From a checkpoint of a small audio embedding model: held-out accuracy 96%.
Rows from block 4, named by matrix and row number. Rows with one number belong to one neuron. Each number is 128 + 32 x the weight over its row's rms, rounded and kept within 0 to 255. All counts start at 0. After the name is the row's rms in percent of the matrix's.
# fc1: first MLP up (model.blocks.4.ff1.fc1.weight, 320x160), inputs 54-107
# fc2: first MLP down (model.blocks.4.ff1.fc2.weight, 160x320, transposed), outputs 54-107
fc1.89 088 [ 64 180 156 231 122  85  83 148 165 118 111 137 107 136  96 161  96 134 112 124 136 172 101 142 151 193  78 132 143  73 132 123 155 120 153 124 154 114  92 166 110 104 116 114 117 122 127 133  92 132 154 102 131  67]
fc1.90 069 [125 170 126 185 189  81 120  73 114 120 165 156 135  86  80 154 137 133  92 159 120 137 201 214 129 134  90 123 137 177 124 116 141 112 120 120 183 113 130 117 113 120 138 150 170 134  98 114 159 136 181 161 151 101]
fc1.91 096 [116 126  58 142  92 159 162 148 198 133 145  74 205 133 129 181 142 140 108 138 119  99 149 106 157 136 112 145 198 106 152 123 145 124 144  93 113  51 127  85 105 136 130 120 108  78 148 239 127  92 135 126 141 138]
fc1.92 089 [160  96  90 162 121 172 152 114 128 141 137 135 134 152 146 152 133 108 147 153  72 128 132 125 155 107 132 157 186  61 151 105 142 166 112 113  41 126 181 141 124 150 146 153 121  71 159 119 105 208 141 107 117 107]
fc1.93 087 [124 135 142 124 121 100 137 141 111  73 138 131 153 133 106 218 131 195 129 150 173 147  99  94 133 119  91 100 152 128 134 120 114  79 145  79 158 173  96 157  80 144 121 140 117 103 146 187 121 125 133 128 141 180]
fc1.94 106 [168 173 137  94 152 147  78 134 180 125 142 132 143 131 123  90 153 124 117 184 159  74 149 121 140 112  91  78  54 138 111  93  96 102 143 132  90 105 172  98 160 131 101  91 183  91 136 120 150 120 105 143 148 149]
fc1.95 104 [ 93 122 137  89 102 115 128  85 110  58 133 143  93  98 126 141 130 153 113 163 123 118 123 102  90 132  66 130 148 119 195 147 168 140  96 170 115 120 110  99 136 163  94 178 117 130 145 116 113 129 135 189 208 140]
fc1.96 088 [175 163  99 109 107 175 151 108 131 140 133 177 127 157 106 115 126  99  94  87 159 153  91  95 115  96 119 126  99 145  69 113  51 116 104 142 155  56 106 124 169 148  70 151 119 177 149 112 133  65 131 119  73 148]
fc1.97 130 [118 231 136 114 153 140  93 101 149 147 100 120  65 105  97 155 152 103 153 120 153 135 101  85 101 152 120 126 160 125  96 176  92  69 145 142 197 151 123 117 167 178 107 134 115 140 147  95  73  89 135  94 128 103]
fc1.98 108 [145 136  89 116 136 134  99  66 116 153 177 189 122 121 165 137 115 128  93 135 126 156 171 116 117 192 178 144 170  81 125 101 149 107  92 135 137 124 117 146 119  67 169  95 124 136 165  62 126  86 161 105 119 147]
fc1.99 074 [122 152 135 127 114 174 130 110 104  99 160 141 151 114 118 159  31 138 109 131 168 158  53 174  83  74  49 123 105  85 145 129 114 140 149 128 128 144 160 160 130 154 136 124  94 135 184 121 137 107 191 109  45 124]
fc1.100 090 [150 134 138 129 119 126 127 147 240 171 116 112 148 148  82 123 123 148 167 100 129 186  94  66 133 121 156 101 108 210  81 120  80 154  88 140 132 181 116 110  68 131 124 144 130 123 124 176 159  91 114 136 158 158]
fc1.101 072 [109 104 189 118  88 127 131  78 126 143 128 168 130 143 166 120 163 122 105 111 119 152 130  93 146  64  78 144  76 165 222 141 167 144 138 155 108  60 147 104 106 153 135 147 143 135 124 137 179 105 103 122 113 162]
fc1.102 109 [183 118 148 142 112  89 154 107 117  92 121 167 135  60 182 152 129  88 180 143 141 113 117  89 100  77  91 148 152 187 100  97 176 156  86 127 160 150 133  92  82 108 105 125 133 179  87  98 150  97 176  71 119  98]
fc1.103 121 [202 192  64 130 115  94 143 133 115 148  74 133 140 133 127 139 135 226 174 105 101  93 115 125 114 173 103 114 131 119 151 134 118 105  67 145 171  94 171 165 133 166 162 141 160 169 149 129 156  77 100 141 131 167]
fc1.104 106 [103 155 148  47 106 130  77 124 126 170 108  95 166 125 121 115  51 126 150 117 112 138  84 145 143 150 165 123 117 142 142 109 114 120 155 163 166 210 108 125 166 185 105 127 120  98 149 103 118 109 145 165 152 125]
fc1.105 096 [108 114 153 121 109 143  91 120 140  89 187 112 114 139  78 100 133  83  70 114 142 202  83 113 110 136 129 133  79  71  84 149 123 166 136 126 121 131 121 118  76 136 156 130 190 166 126 103  97  97  99 140 138 150]
fc1.106 096 [110  94 132 167  84 186 132 158 128 144 108 101 188 157 167 150 120 127 122  49 114 137 139  40  94 137 122 165 125  94 147  77 157 149 153 125  88 112 155 175 160 118 100  84 128 183 100 102  78 102 160 142 119 166]
fc1.107 114 [113  95 115 143 144 146 130 122 157 168 145 120 177 153 127 109 163 147 104 122 112 141 171 112  98 150 120 103 162  70 134 143  92  93 106  75  98 171 123 131 170 152 144 108 156  98 142 120 125 103 136 120 145 116]
fc1.108 099 [163 118 129 196 166 153 118 188 111 136 105 130 133 107 119  97 106 133 111 113 122 196 153 137 132  85 127 126 120  91 115  63  60 163 139 126 129  90 122  74  69 121 179 147 194  61 130  92  91 127 182  84 131  94]
fc1.109 112 [109 164 121 122  89 146  89 125 132 128 174 117  83 136 138 133  99 123 117 163 161 123 146 131  89 147  75 125 184  95 147 155 130 139  82 150 154 100 168 120 132 133 173 174 122 150 119  88 122  86 160 169 175 100]
fc1.110 081 [129 145 118 131 130 128 239 109 109 136 171 119  89 150 147 199 134 137 154 139 105 113  84  93 100 101 112  84 112 141 107 134 116 150 156 143  89 144 134 113 107 191 183  65 149 110 147  98 106 159 114 173 162 115]
fc1.111 119 [150  77  80 120 166  97 131 125 154 128 120  94  83 195 106 117 183 176 152 105 146 142 122 132 179 127 113 107 147 175  90 124 120 158 115 129  88  98 108  72 136 107 100 125 140 177 142 110 145  99 167  94 144  90]
fc1.112 088 [105 107  54 147  77 170 140 103  99  90 129 135  51 119 191 135 170 178 110 105 135 156 121 101 150  81 175 137 214 137 159 119 147 133  90 146 162 216 113 124 100  98 134 127 121 104 115 132 171 113 105 116 132 169]
fc1.113 092 [143 182 137 127 135 108 156 151 104 122 118 140 116 139 181 166 103  86  84 148 125 203  85 129 142 148 144 107 144 120 180 121 196 117  95 137 128 141 116 110 163 114  84 126 123 164 216 148 136 105 152 149 106  97]
fc1.114 082 [ 93 138 113 113 122 130 156 128  73  85  62 180  81 126  74  91 150 119  87  53 157 133 125 132 127 117  83 100 123 161 120 104 120 144 134 116 153 173 113 136 136  84 107 149 137 110 144 179 112  98  90 137 150 108]
fc1.115 102 [158 173 145 117 114 132 132 134 141 109 136  70  51 102 150 157 143 158 140 123 152 135 118 143  87 110  61 122  73 127 140 154 131 149 127 111 128 120 121 145 157  85  85 110 196 115 143 131  61 139 108 250 126  91]
fc1.116 084 [116 156 106 170 109 134 152  79 151 152 130  76 134 127 109 166 177 100 121 118  91 163 139 141  74  93  77 216  43 123 113  95 156 111 140 112  94  87 137  68 148 112 119 127 129  84 149 153 129 112 115 131  94  77]
fc1.117 122 [107  79 177 126 165  75 140 151 122 106  96 164 158 181 114  97 154 181 126 103 147 104 116 113 130  92  90 195 113 216 108 103 153 155 105 197 147 140 120  87 150  88 131 137 132  99 111 103  85 182  78 167 110 126]
fc1.118 088 [155 135 121 136 177 116 106 127 157 174 183 146 141  94 129 115  80 116 110 185 128 160 136 128 110 131  96 100 159 125 158 116  91 132 166 164  69 130 189 145  87 123 111 136 136  80  83 123 116 136 141 104 158  89]
fc1.119 052 [127 116  94 101 123 110 115 151 129 108 141  81 120 122  94 121 118 117 193  90 138 143 147  76 125 100  58 132 100 123 147 158 158 179  75  95 114 115 174 159 115 108 144  93 142 148 141 174 108 134  99 114 118 139]
fc1.120 091 [174 129 150  96 122 182 159  94 145 152 173 114 145  92  65 154 111 120 114 154 125 115 112 105  82 139 130 165 189  75 111 151  93 107 127 121  10  86  49 112 101 123 191 145 147 131 115 148  78 109 145 152 155 151]
fc1.121 099 [114 136 139 158  99 145 139 111 138 103 133 135 123 122  94 157 134 211  69 184 127 144 117  82  43 113  73 127 132 104 100 142 138 118 103  48 175 121 134 104 136 136 131  73 112 137 133  93 144 141 154 105 111 167]
fc1.122 113 [136 152 150 105 115 118 140 151 158 167 138 207 137 146 132 124 149 131 100 102 143 108 117 110 162 101 131 152  73 122 150 101 127 141 115 102  88 110 174 105 199  64 118 136 115 114 105 100  91 141 122 165 118  92]
fc1.123 106 [115 161 171 166  79 118 131 156 126  46 113 158 111  98 129 111 128  86 167 159 105 104 123  69 128 127 110 147 127 207 170  80 124 147  92  91 115 113 137 132 108  81 158 131 169 141 109 170 111 125 110 121  78  77]
fc1.124 075 [138 107 106 136  88  57  95  99 108 118  96 127 162 128 145 115 145 177 121  89 144 110 131 126 116 104 116 129 136 138 129  85 112 125 113 198  23 140  93 157 142 130 120 122 118 117 160 183  97 118 137 130 138 118]
fc1.125 061 [127 161 174 140 177 131 116 161 103 139 130 185  75 138 144 120 119 115 114 124 145 176 115 176 128 122 126 141 183  99 100 103 146 129 141 115  92 104 192 121 105 105 183 101 115 139 134  76  84  81 186 126 184 115]
fc1.126 114 [155 187 164 101 108 168 137 152  88  96  85 187 166 154 127 112  77 181 109 100  83 142 120 129  94  83 106 116 127 161 164 133 147  80  92 147 113  86 127 128 128 162 149  97 129 102 163  94 116 148 106  99 142 126]
fc1.127 100 [166  80 128  79 141 181 127 128 158 130 133 137  90 107 102 123 156 190 121 117 117 152 163 118 129 120 113  72 114 168 177 161 195 106 101 160  88 106 132 141 106 117 126  85 220 141 137  63  83 171 128 169 163  62]
fc1.128 110 [124 119 113 146 114 120 139  82 121 100 138 143 112 154 182 119 145 122 136  94  86 140 102 118 165 121 148 145 122 127 149 173 184  82  74 130  79 134 143 137 136 128 163 138  58 142 143 140  94 143 162 130 150  79]
fc1.129 096 [135 170 103 109  80 123 182 140 163 137  87 145 151 118 115 112 189 141 124 111 106 180  72 179 105 131 181 177 137  57 129 153 125 140 147 127 153  69  98  75 106 157 150 114 159 105 127 112 141  84 121 128 126 129]
fc1.130 115 [153  87  84 171  57 133 130 117 118 199 125 114  85  96 142 163  90 149 193 161 113 112 165 204 145  76 118 137 139 123 141 158 125  65 164 147  84 113 191 104 109 127  96 170 154 168 105 150 121 116 158  94 150 120]
fc1.131 086 [135 126 108 113 141 108 136 108 110 115 153 121 133 122 133  90 158  71 114 129 189  94  82 100  52  50 125 172  64 194 114 128 166 130 140  87  97 133 136 100 166 111 122 134  42 147 101 117 116 102 140 126 162 160]
fc1.132 115 [146 158 133 112 101 136 135 163 145 179 110 165  90  48 107 154 130 136 174 106  84 126 187 105 146 158 127 134 155 152  83 114 136 186 110 138  92 130 132 178  87 134 130 151 131 149 124 122 184  75 182 121 128 143]
fc1.133 095 [160 152 161  86 133 162 121  62 156 105 126 148 103 126 143  87 119  81 148 103  70  75 113 162  77 165  47 165 122  99 106 193 137 102 153 120 127  95 139 154 119 197  91 152 105 125 122 145  87 136  99 198 119 211]
fc1.134 098 [ 80  96 149 109 115 145 187 131 163 193 151 128  93 123 100 198 152 105 218 177 141 123 115 201 136  73  48 123 133 140 120 162 136 131  99  96 159 155 145 109 118 178  97 147 131 134 140 155 140 115 146 128 112  75]
fc1.135 117 [159 119 114 123 113 135 137 112 125  82 162 133 129 129 110 109 101 110 153 136 107  67 168  94 125 112 128 120 160 148 120 116 143 152 155 141 108 159 152 116  93 187  91  93 125 139  88  84 113 122  88  68 195  97]
fc1.136 114 [141 141 154  79 122  87 132 136 135 135 106 169 145 130  90 121 103 136  73 145  82 188 115 170 113 135 135 134  87 173 112 134 144 126 111 157 132 153 181 134 166 181  94 174 127 144 174 122 157 124 119 133 143  65]
fc1.137 131 [123 149 114 144 144 122  80 119 205 106 152 108 133 112 139 177 191 141 106 121 118 110 127 131 103 134 182 105 170 123 123 104 114 113 120 121 122 126 161 167 144 139 121 128 146 129 171 121 161 116 144 158 116 109]
fc1.138 092 [166 142 119 139  83  90  97 126 138 104  26 153  72 139 129 126  97  83  97 167 136 149 102 169 126 208 130  86 126 137 168 179  78 173 120 146 159 156 106  97 179 165 134 101 124 133 131 158  83 143 153 144 103 108]
fc1.139 106 [124 165 133 151  74 187 105 101 151 156 133  74 160 125 142 140 179 134 133 157 173 175 113  98 120 170 125 162  85 128 128  86 131 105  80 124 126 184 146 148 120 112 130 138 171 109  75  87  84  62 139 134 176 150]
fc1.140 108 [176 132 155  81 109 129  99 168 177 145 147 122 117 110 167  92 124 184 132  82 126 141 128 159  80 103  54 127 105 154 109 179 168 147 149 160  89 124  54  85  72 117 116 166 132 102 106 128  92 109 141 172 139 111]
fc1.141 108 [111 189 169 157  82 116 113  80 124 146 136 143  98 139 136 119 118 142 157 125 117 144 111 114 114  95 116 145 152 144 127 158  96 169 149 161 186 152 109  49  93  58 216 127 154 178 142 164 147  84 120 130 121  69]
fc1.142 134 [135 176 101 132 197  95  88 140 110 159 208 153 176 166 133  73  98 132 151 125 100 140 119 100  97 162 121 117 108  81 222  90 136 150 142 197  71  96 145  69  93 144 152 175  72 108 134 160 127 126 138  97 118  98]
fc1.143 098 [162 115 100 174 155  70 164 104 119 128 119 194 138 110 128 123 128 137 108 109  77 126 182 102 101 167 113 151 165 122  94 167 127 152 154  90 132 139 118 161 144 125 126  96 155 175 111 142 128  76 150 115  99  74]
fc1.144 092 [110 103 110 112 117 155 106  79 106 146 136 118 139 118 128 119  88  88 149 141 151  90 178 198 106  94 117 143 176 155 121 132 141 157 145 132  98  85 146 141 139 162 126  92 180  98 150 177  89 107 146  92 175 145]
fc1.145 090 [ 69 187 136 151 100  80 125 132 105  89 143 130  93 110 122 134  89 149 126 171 133 122 158 148 148 105 157 111 176 139 146 150 129 137 125 131 123 125 141 141  92 136  54 129 198 112 155  78 177 141 140 143 112 147]
fc1.146 094 [125  98  76  80 116  91 143 144 158  73 122 127  85 140 102 196 107 144 159 148 105  77 136 155  97 113 146 153  95 119 139 148 146 109 132 100 122 168 136 129 125 133 118  98  58 119 107 123 116  98 145 166 178 136]
fc1.147 120 [102  95 103  84  93 108 178  93 130 111 118 172 144  76 119 121 155 121 149 141 180 132 151 121 144  54 150 101 135 126  72  72 123  97 160 121 187  54 118 134 180 146 153 108 132 165 164 101 168  75 158 106 165 112]
fc1.148 093 [134  79 109 134 118  75 145  72  90 129 124 134 156  90 105 105 160  88 117  88 130  62 135 118  92 144 138 137 115 182  86 146 132 158  95 123 122 134 186  46 130 147 166 176 150 140 128 106  92 145 145 141 168 110]
fc1.149 112 [138  77 161  95 109 110 145 104  95  85 153 130 105  95 163 163 110 176  97 161 162 180 152 126  86 118  85  97 130 139 124 141 129 130 109 107 151 118 112  97 154 156  93 136 208  72 162 130 130 146 149 174 153 111]
fc2.89 088 [192 150 146 119 141  73 114  71 154  58 130 119 111 122  84 131 113 132 177 210 132 114 103  92 100 165 140 159 160 187 120 123 124 156 182  86  75 165 174 115 112 123 188 119 129 154 118  99 152 162 106 115 132 117]
fc2.90 082 [139 167 152 107  78 157  81 147  94 156 123 146  65 138 138 200 120 152  72 155  83 102  63 161 193 156 169 167  91 164 167 106 216 105 100 100 168 111 110  87 148 112  96  97 110  97 205 119  85 131 160 158 117 118]
fc2.91 099 [ 61 146  85 168 126  83 144 168 130 175 124 136 109 126 113 141 126 183 128 117  71 123 107 101 133  93 140 123  83 179 148 193 133 141 157  95 134  77 135  61 169 124 130  72 171 134 158 136 137 158  93 100 100 132]
fc2.92 098 [143 140 136 129 146 127 143  97 104  80 129 144 103 108 137  94  39 118 155 166 138 129 160 150  99 202 141  72  86 169 122  77 118 128 113 137 120 115 117 175 137 103  96 129  73 183 159 146 179 165 148 174 117 120]
fc2.93 102 [112 111 182 108 140 111 128 131 179 129 114 159 156  90  79 143  87 113  93 127 114 108 140  71 118 110 105  97 191 128 179 171 125 154 156 106 147  89 175 113 113 135  82 105 159 133 131 164 117 119  79 112 183 100]
fc2.94 111 [117 119 142  77 165 128  94  97 111 152 126 128 111 147 128 121  95 128 107  45 161 125 126  96 126 133  85 123 134 120 100 114 148 153 105 124 220  77 131 120 117 213 115 102 125 101 122 140 180  98 118 143 117  88]
fc2.95 103 [ 79 122 108 109  15 133 114 110 118  62 144 185 106 120 169  69 123 130 125 116 173 150 128 140  83  97  68 142 124 169 126 141 103  75 159  93 151 101 136 124 142  96 115  95 167 112  92  66 141 136  88 190 150 128]
fc2.96 100 [ 95 101  74 200 197  78  39 150 124 118  97 138 111 134 152 140 123 119 156  76 142 107 125 174 121 153 167  88 161 133 113 127 153 177  94 150  96 166 117 124 140  97 157 108  72  97 113 162 209 142 138 141 151 110]
fc2.97 126 [ 94 109 213 128 111 151 137  78 104 172  86 155 153 130 101 198 132 114 126 138 102 106 107 119 109 173 117 112 156 164  99  87  97 152 133 173  78 167 117 115  83 136 155 145  96 112 166 113 140  91 113 143 126 132]
fc2.98 101 [169 119 101 119 164 145 101 118 157 143 134 148  93 108 132 166 137 119 147 161 170 193 138 144 150  90 107 173 156  93  97  45 123 109 148  91 108 188 115 128 146 121 141 104 113  90 129  62 115  91 133 179 144 118]
fc2.99 086 [120 128  44 147 206 164 184 150 132 116 102 154 162 115 134 168 117  99 139 132 140 143  25 145  85 126  78 120  94 118 205 116 153 120 125 162 100 103  67 151  95  96 145 140  86 123 152 123 161 115 172 127 131 165]
fc2.100 100 [143 110 185  94  86 149 108   2 133 111 171 164 142 168 145 105  89 182 148  56 102 150 105 103  75 176 111 106 148 168  94 113 101 185 117 144  92 111 163 112 180 181 104 112 110 140 157  86 159 103  86  67 151 154]
fc2.101 075 [129 149 182 156 132 171 109 148 156 149 138 116 127 122 111 121 109 125 196 105 146 201 142 128 138 168 169 110 170 129 129 129 123 104  95 151 127  68  91 145 126 124 145 118 104 126 110 148 141 107 124 142 104  56]
fc2.102 099 [153  99  70 164 143  99 132 152 108 116 140 147 195 142 144 121 152 151 135  98  93 108 186 158 102  99 126 120  91 114 106 115 118  94  86  96 120  93 149 137 139  86 173 173 102 176 125  84 135  74 110 110 165 139]
fc2.103 133 [129 110 110 134 110 140  72  71 112 179 141 130 157 157 105 164 150  88  84 112 122 115  54  94 114 108  98 114 171 142 135 179  92 169 183 161 123 103  90 152 132 175 178 120 179 140 102 118 113 103 116 141 164  63]
fc2.104 100 [119  99 153 108  78  94 160  91 137 154 138 158 112  70 150 126 157 162 179 134 106 108 156 144 117 140  78 107  99  71 155 118 126 180 122 150 105  98 112 113 108  95 132 147 103 133 152 130 129 103 131 122 139 143]
fc2.105 100 [ 56 133 195 146  78 121 116 137 133 129 110 160 100 163 141 146 230  97  77 127 156 174 140 133 130 149 141  99 117 130  94  80 110 218  96 183 148 101 138 104  74 113 114 118 153 173  97  78 142 152 147 106  91 152]
fc2.106 093 [ 54 154 123 128 121  82 161 108 124 163  81  67 163 147 135 143 143 110 129 116 148 175 116 137 138 164 132 153 192  93 115 105 131 127 115  76 199 171 153 145 122 139 107 110  76  76 179 115 140  92  78  74 104 146]
fc2.107 116 [157  26 160 196 143 135 109 169 177 162 159 110 161 126 129 162  91 106 133 137  70  44 103 104 157 145 131 103 177 134 144 139 113 134  90 132  89 168 133 140 181 108 160 119 170 132 165 142 113 132  31 156  89 103]
fc2.108 092 [155 197 120 133 115 159 158  45 153  90  89 139 119 121 190 111 158 163  97 162 107 121 142 159 120  97 123  97 194 188 106 140  77  86  90 154  71 183 141  90 111 182 116 195  97 118 125  97 112 122 127  99 118 152]
fc2.109 106 [ 98 120  98  79 175 150  91 130 126 118 111 153 137 104  82 143 146 147 127 152 148 138 201 160 109 180 148  69 125  86 143 172 177 124  82 149 133 102  90 132 149 110 159 123 206 142 102 127  90 167 110  79 145 122]
fc2.110 094 [109  93 133 112 129 125 148 104 105 134  84 110 164 130 153  90 155 160 160 170 135 151 159  83 122 132 115  65  84 148 111 100 160  91 132 187 101 164 135 140 118 158 135  89 145 138 107 115 160 160 102 115 136 115]
fc2.111 109 [ 99 115 170 123  81 193 167 173 135  94 107 161 100 135  77 143  94 189 121 132 111 184 126 147  70 104 156  93  76 109 147 161 118 143 180 113 176 109  83  93 128 146 121 160 173 167 168 133 116 116 119  88 135 175]
fc2.112 089 [ 68 124 138  71 128 109  93 138 163 131 153 122 191 145 110 111 132 216  94 138 137 108 137 119 140 215 105 114 116 118 151 121 183 112 178  98 145 144  84  71  59 143 144 136 156 101 137 149 179 125  71 168 115 152]
fc2.113 103 [132 155 101 154 147 114 107 121  55  70 117  80  65 145 106 161 143 115 120 100 162 148  98 137 143 126 105 154 142 126 166 134 143  56 147 148 139 120 121 121 148  44 113  81  79 207 160 106 150 162 158 140 123 207]
fc2.114 090 [ 98 111 115 133 120 186 124 154  92 138  82 117 140 124  82  89 136 136  97 152 174 125  82 135 173 122 169 126 140 120  99 129  28 148 159 116 119 109 142 105 146  95 133 183 132 109 136 120 123 157 162 149 104 125]
fc2.115 104 [118 108 151 147 130 132 138 115  58 153 115  93 133 143 103 124 143 122 151 163  86  94  62  98 137 136 124 129  57 160 119 110  88  86 102 118 165 126  89 125 134  84  78 195 144 171 131 120 166  87  95 103 105 112]
fc2.116 094 [190  87 123 135 157 182  83 187 163 168  83 132  60  70 124 162 108 123  96 149 116  60 168 123 116 120 128  48 119 158 126 149  41 146 121 112  59 125 151 187  60  99 121 190 150  91 127 155 128 122 185 159 108 139]
fc2.117 100 [130  93  75 107 118  80 101 152  76 160  81 105 158  87  82  68 123 139 136 122 109 142 200  94 161 107  73 119 145 148 128 145 154 170  90 110 113 149 105 138  68 103 134  88 159  99 125 186  85 118  90 150  50 124]
fc2.118 088 [115 119 152  94 115 161  90 132 133 158 122 126 123 120 105 141 113 158 134 149 102 130 154 118 108 114 113  92 151 135 119 152 139  93 172  95 161 125 131 122  92 161  45 131 146 144 128 160 119 116 156 146 113 114]
fc2.119 067 [ 99 135 144 124 165 165 104 102 124 113 163  76 149 183 158 149 146 160 109 118 106 139  73 109 106 150 147 157 135 140  84 111 119 159 131 166 120 122 136  95 111  49 125 119 129 108  92  95  76 134 166 164 149  92]
fc2.120 088 [143 113 127 116  69 120  87 138 163 116  65 103 108 102 114  99 120 126 167 192 117  65 117 133 128 123  98 154 160 112 136 127 167 148 103 152  71 117 133 190 127  68  61 118 150 205 128 120 136 156 110 151 150 142]
fc2.121 098 [179 109 176 125 160 128 112 133  87 120 125 159 135 126 138 135 136 209 133 160 176 164 112 142 116 166  60 105 177 150 111  62 131  81 103 153 108 133 118 134 158 200 126 112 172 114 140 121 127 143 109  59 131 156]
fc2.122 123 [193 153 102  79  79 103 120 129 144 122 120 130 126 186 106 113 126 151 103 108 132 128 131 134 125 120 185 107 132 172 124 125 134 118  88 110 156 153 110  96 169 133 126  79  75 108 110 127 133 124 114 115 139  88]
fc2.123 111 [142 121 162  99 114 137 169 102  77  89 120 127 136 107 131 218  98 100 128 134 110 111  90 144  86  96 178 112 151 117 120 137 120 138 162 130 100 153 166 125 124 120  85  98 139 181 148 188 112 178 160 157 153 151]
fc2.124 084 [128 102  81  88 141 124 188 144  79 150 104 167 157 157 118 143 116 125  73 131 116 103 161 199  93 116 124  99  92 169 124 146  98 132  92  97 125 154 118 142 150 161 138 152 117 152 135 137 123 102 186  78  83 169]
fc2.125 060 [126 160 151 139 110 126 111 188 142 124 165 131 126 211  85 138 164 129 118 118 138 125 123 134 160 149 143  78  80 204 135 162 149 130 103 134  88 116  83  96 109 129  64 136  80 145 159 130 187  73 100 108 134  80]
fc2.126 126 [144 170 109 137 143 187 147  86 140  65  94 113 158 132 104 131 185 113 141 136 177  99 176 160  97 110  92  89 121  89 159 117 118 159  85  73 133 191  42  98 121  62 123 119 116 112 157 122 116 108 112 139  98 112]
fc2.127 110 [141  99  18 172 100 109  77 149 169 126 125  96 121 101 134 135 204  98  83 112 159 150 145 149 176 121 125  95 129 142 135 169 223  90  83 134 131 171 155 131 169 105  94  84 193 119 132 100 140 140 122 104 152  99]
fc2.128 106 [144 131 108  87  97  66 130 109 174 123 159 124 142 146 122 172  97  63 155 126 156  79 150 112 143 105 122 115  80 128 137 112 147 101 133 137 131 160 128 119 100 182 127 133 110 116  81 134 163  99 185  81 154  92]
fc2.129 109 [104 136  97  80 117 175 171 130 124 189  84 111 158 139 168 108  68 108  82 142 133 133  81 204 116 134  69 101 118 156  81 157 125 116 163  67  98 176 128 180 102 125 143 178 206 127 139 118  74 121 109 134 140 165]
fc2.130 117 [112 170 195 111 124  52 145 164 178  71  94 123 100 122 150 128 104 123 143 153 179 150 174 131  76  97 102 132 126 153  54 104 161  65 109 119 114 139 105 159 191 120  88  96 136 215 139 129 144 127  91 133 242 107]
fc2.131 090 [137  62 178  99 108 180  89 133  97 146  76 146 100 132 103 131  89 145 135 135 162  70 121 192 178 128 157 135 133  87 132 137  83 142 134 127 111 147  72 155  85 114 113 148  43 134 162 126 175  72  75  66  92  56]
fc2.132 102 [ 50 148 117 126 158 149 145 136 117 121 141 116  92 172 142 123 191 205  83 117 133 112 126 162  92 124 166 148 120 125  85 131 101  82 138 146 115 204 162 117  98 208 125 144 144 156 179 153 186 137 107 109 121 123]
fc2.133 100 [121 127  90 124 180 128 152 105 138 145  96  65 128 103  94 133 106 118 171 169 135 174 179  94 149 136 105 189 165 125  97 186  87 169 170 153 121 140 114  95 125 121  77 124 120 112 123  95 156 121 125 156  63 163]
fc2.134 108 [131 204 144  80 141 101 149 151 128 105 140 182 110 163 175 155 142 145  94  35 125 174  94 108 207 133  95 100 169  83 122 144 112  81 120 149 143 134 122 101 146  88 105 143 113 130 179 162  67 114 111 100 161 151]
fc2.135 116 [108 160 106  97 117 157 149 138 134 108 128 126  82 139 121 122 146 180 183 125 170 167 103 145 126 163 116 133 132 135 156  96 145 146 114 151 122 102 119 122  99 109 103 137 121 162 108 105 135 124 112 116 149 113]
fc2.136 124 [137 167 145 164 176 105 138 110  59 125 145 119 173  92 134 138 121 110 164  87 132 103 101 123 162 135 132 106 129  99 169 132 129  39 117 155 138 171 137 134 131  98 138 103 131 136 121 142 112 149 107 120  97  95]
fc2.137 118 [148 104 149 144 119 146 121 104 137 120 177 119 141 141 135 185  71  94  74 196 186  47 169 139 178 165 120 122 141 189 146 143 109  94  80  73 128 147 168 109 187 127 162 121 170 184 145 126 134 118 180 178  57 153]
fc2.138 096 [108 129 190 128  63  88 118 100 150 126 207  94 167 130 162 126 158 116 137 129 102 119 124 151 103 202 141 125  98 124  97  97 172 132 136 158 175 100 118 134 136 150 227 178  68  81 143 124 112 150 124 152  96 136]
fc2.139 107 [155  81 148  91 137 122 117 166 153 137 119 148 118 147 137  70  92  86  86  67 134 108 105 131 160  39  74 110 165 161 181  90 143 122 144 200  71  85 139 156  74 160 158 141 119 135 169 107 123 133 157 165 123 146]
fc2.140 098 [102 154  98 130 166 136 101  78 121 155 138 196 131 135 109 137 108 125 128 146 147 174 140 124 106 118 114 154 113 125 128 153 123 144 137  93  79 135 113  26  86 134 109 134 237 172 122 163 128 106 127  53  80 138]
fc2.141 113 [125 137 111 152 165 122 139  83  84 122 158 174 138  86  95  99 122 196 106  71 156 170 139 125  96 111 116 120 139  24 104 102 156  66 152 117 157 113 121  91  62 154 121 149 139 143 104 159 116  95 116 198 119 168]
fc2.142 117 [132  84 124 118 128 147 123  82 138 114 166 141 137 132 118 109 153 117 128 112 156 163  51  82 107 121 135 117 158  76 147 155 146 158 151 123 147 129  99  54 115 150 125 106 118 127 122 163 142 123 104 147  98 104]
fc2.143 100 [141 136 138 110 140  96 168 160 133  62 142  62 145 171 125 124  69 112 164 121 127 154 116 142 112 129 163  51  95 146  60 166  75 110 113 165 127 139 167 169 125 113 121 115  93  50 144 171 147  84 146 132 127 108]
fc2.144 086 [ 90 119 155 113  93 138 136 124 108 127 144 128 164 153 139 111 132 127 161 119 156 155 147 180 120 118  83 113 116 129  51 122 149 112  59 150 138 146 105 103 190 165  70  82 135  48  66 101 155 175 142  97 119 145]
fc2.145 092 [126  98 130 126  91  68 125  99 109 146 112 139 152 141 147 105 105 120 137  93 108  91 124 196 138 120 187 140  91 111 152 142 153 112 144 128  97 145  76 125 131 133  88 144 188 143 148 126 122 143 203 126 133 129]
fc2.146 098 [166  90 132 170 141 168 141 100 110 134 178 103  94 139  92 163 102 122 118 144 160  68 138  96 142 135 143 117 119 104  80 116  92 142  96 193 140  98 128 125  90 145 185 143 121 125 156 156 166 126  97  26  67 107]
fc2.147 130 [150 116 155 140 182 162 120 156 108 121 125 103 130 123 190  77 117 154  86  89 140  97  93 158  97 129 121 100 142 113 141  88 194 156 136 147  78 104 144 117  99 196 151  85  93 165 172 123  90 105 132 176 126 113]
fc2.148 095 [133  67 151  51 161 153  76 145 153 139 139 105  90 135  99 110 142  76 148 138 123 121 176  98 119 153 208 156 103 167  95 103  92  84 174 111 137 163 118 112 112 159 124 163 183 124 113 124 121 165 156 137 170 145]
fc2.149 116 [166 165 155  97 131 147  92  72 134 130 107  68 128 170 129 128  93 123 139 101  98 120 148  87 148 137 126 143 108 119 118 151 162  64 125 204 163 134 117 136 100 122 184 111 145 152 135 147 102 122  91 117 100 152]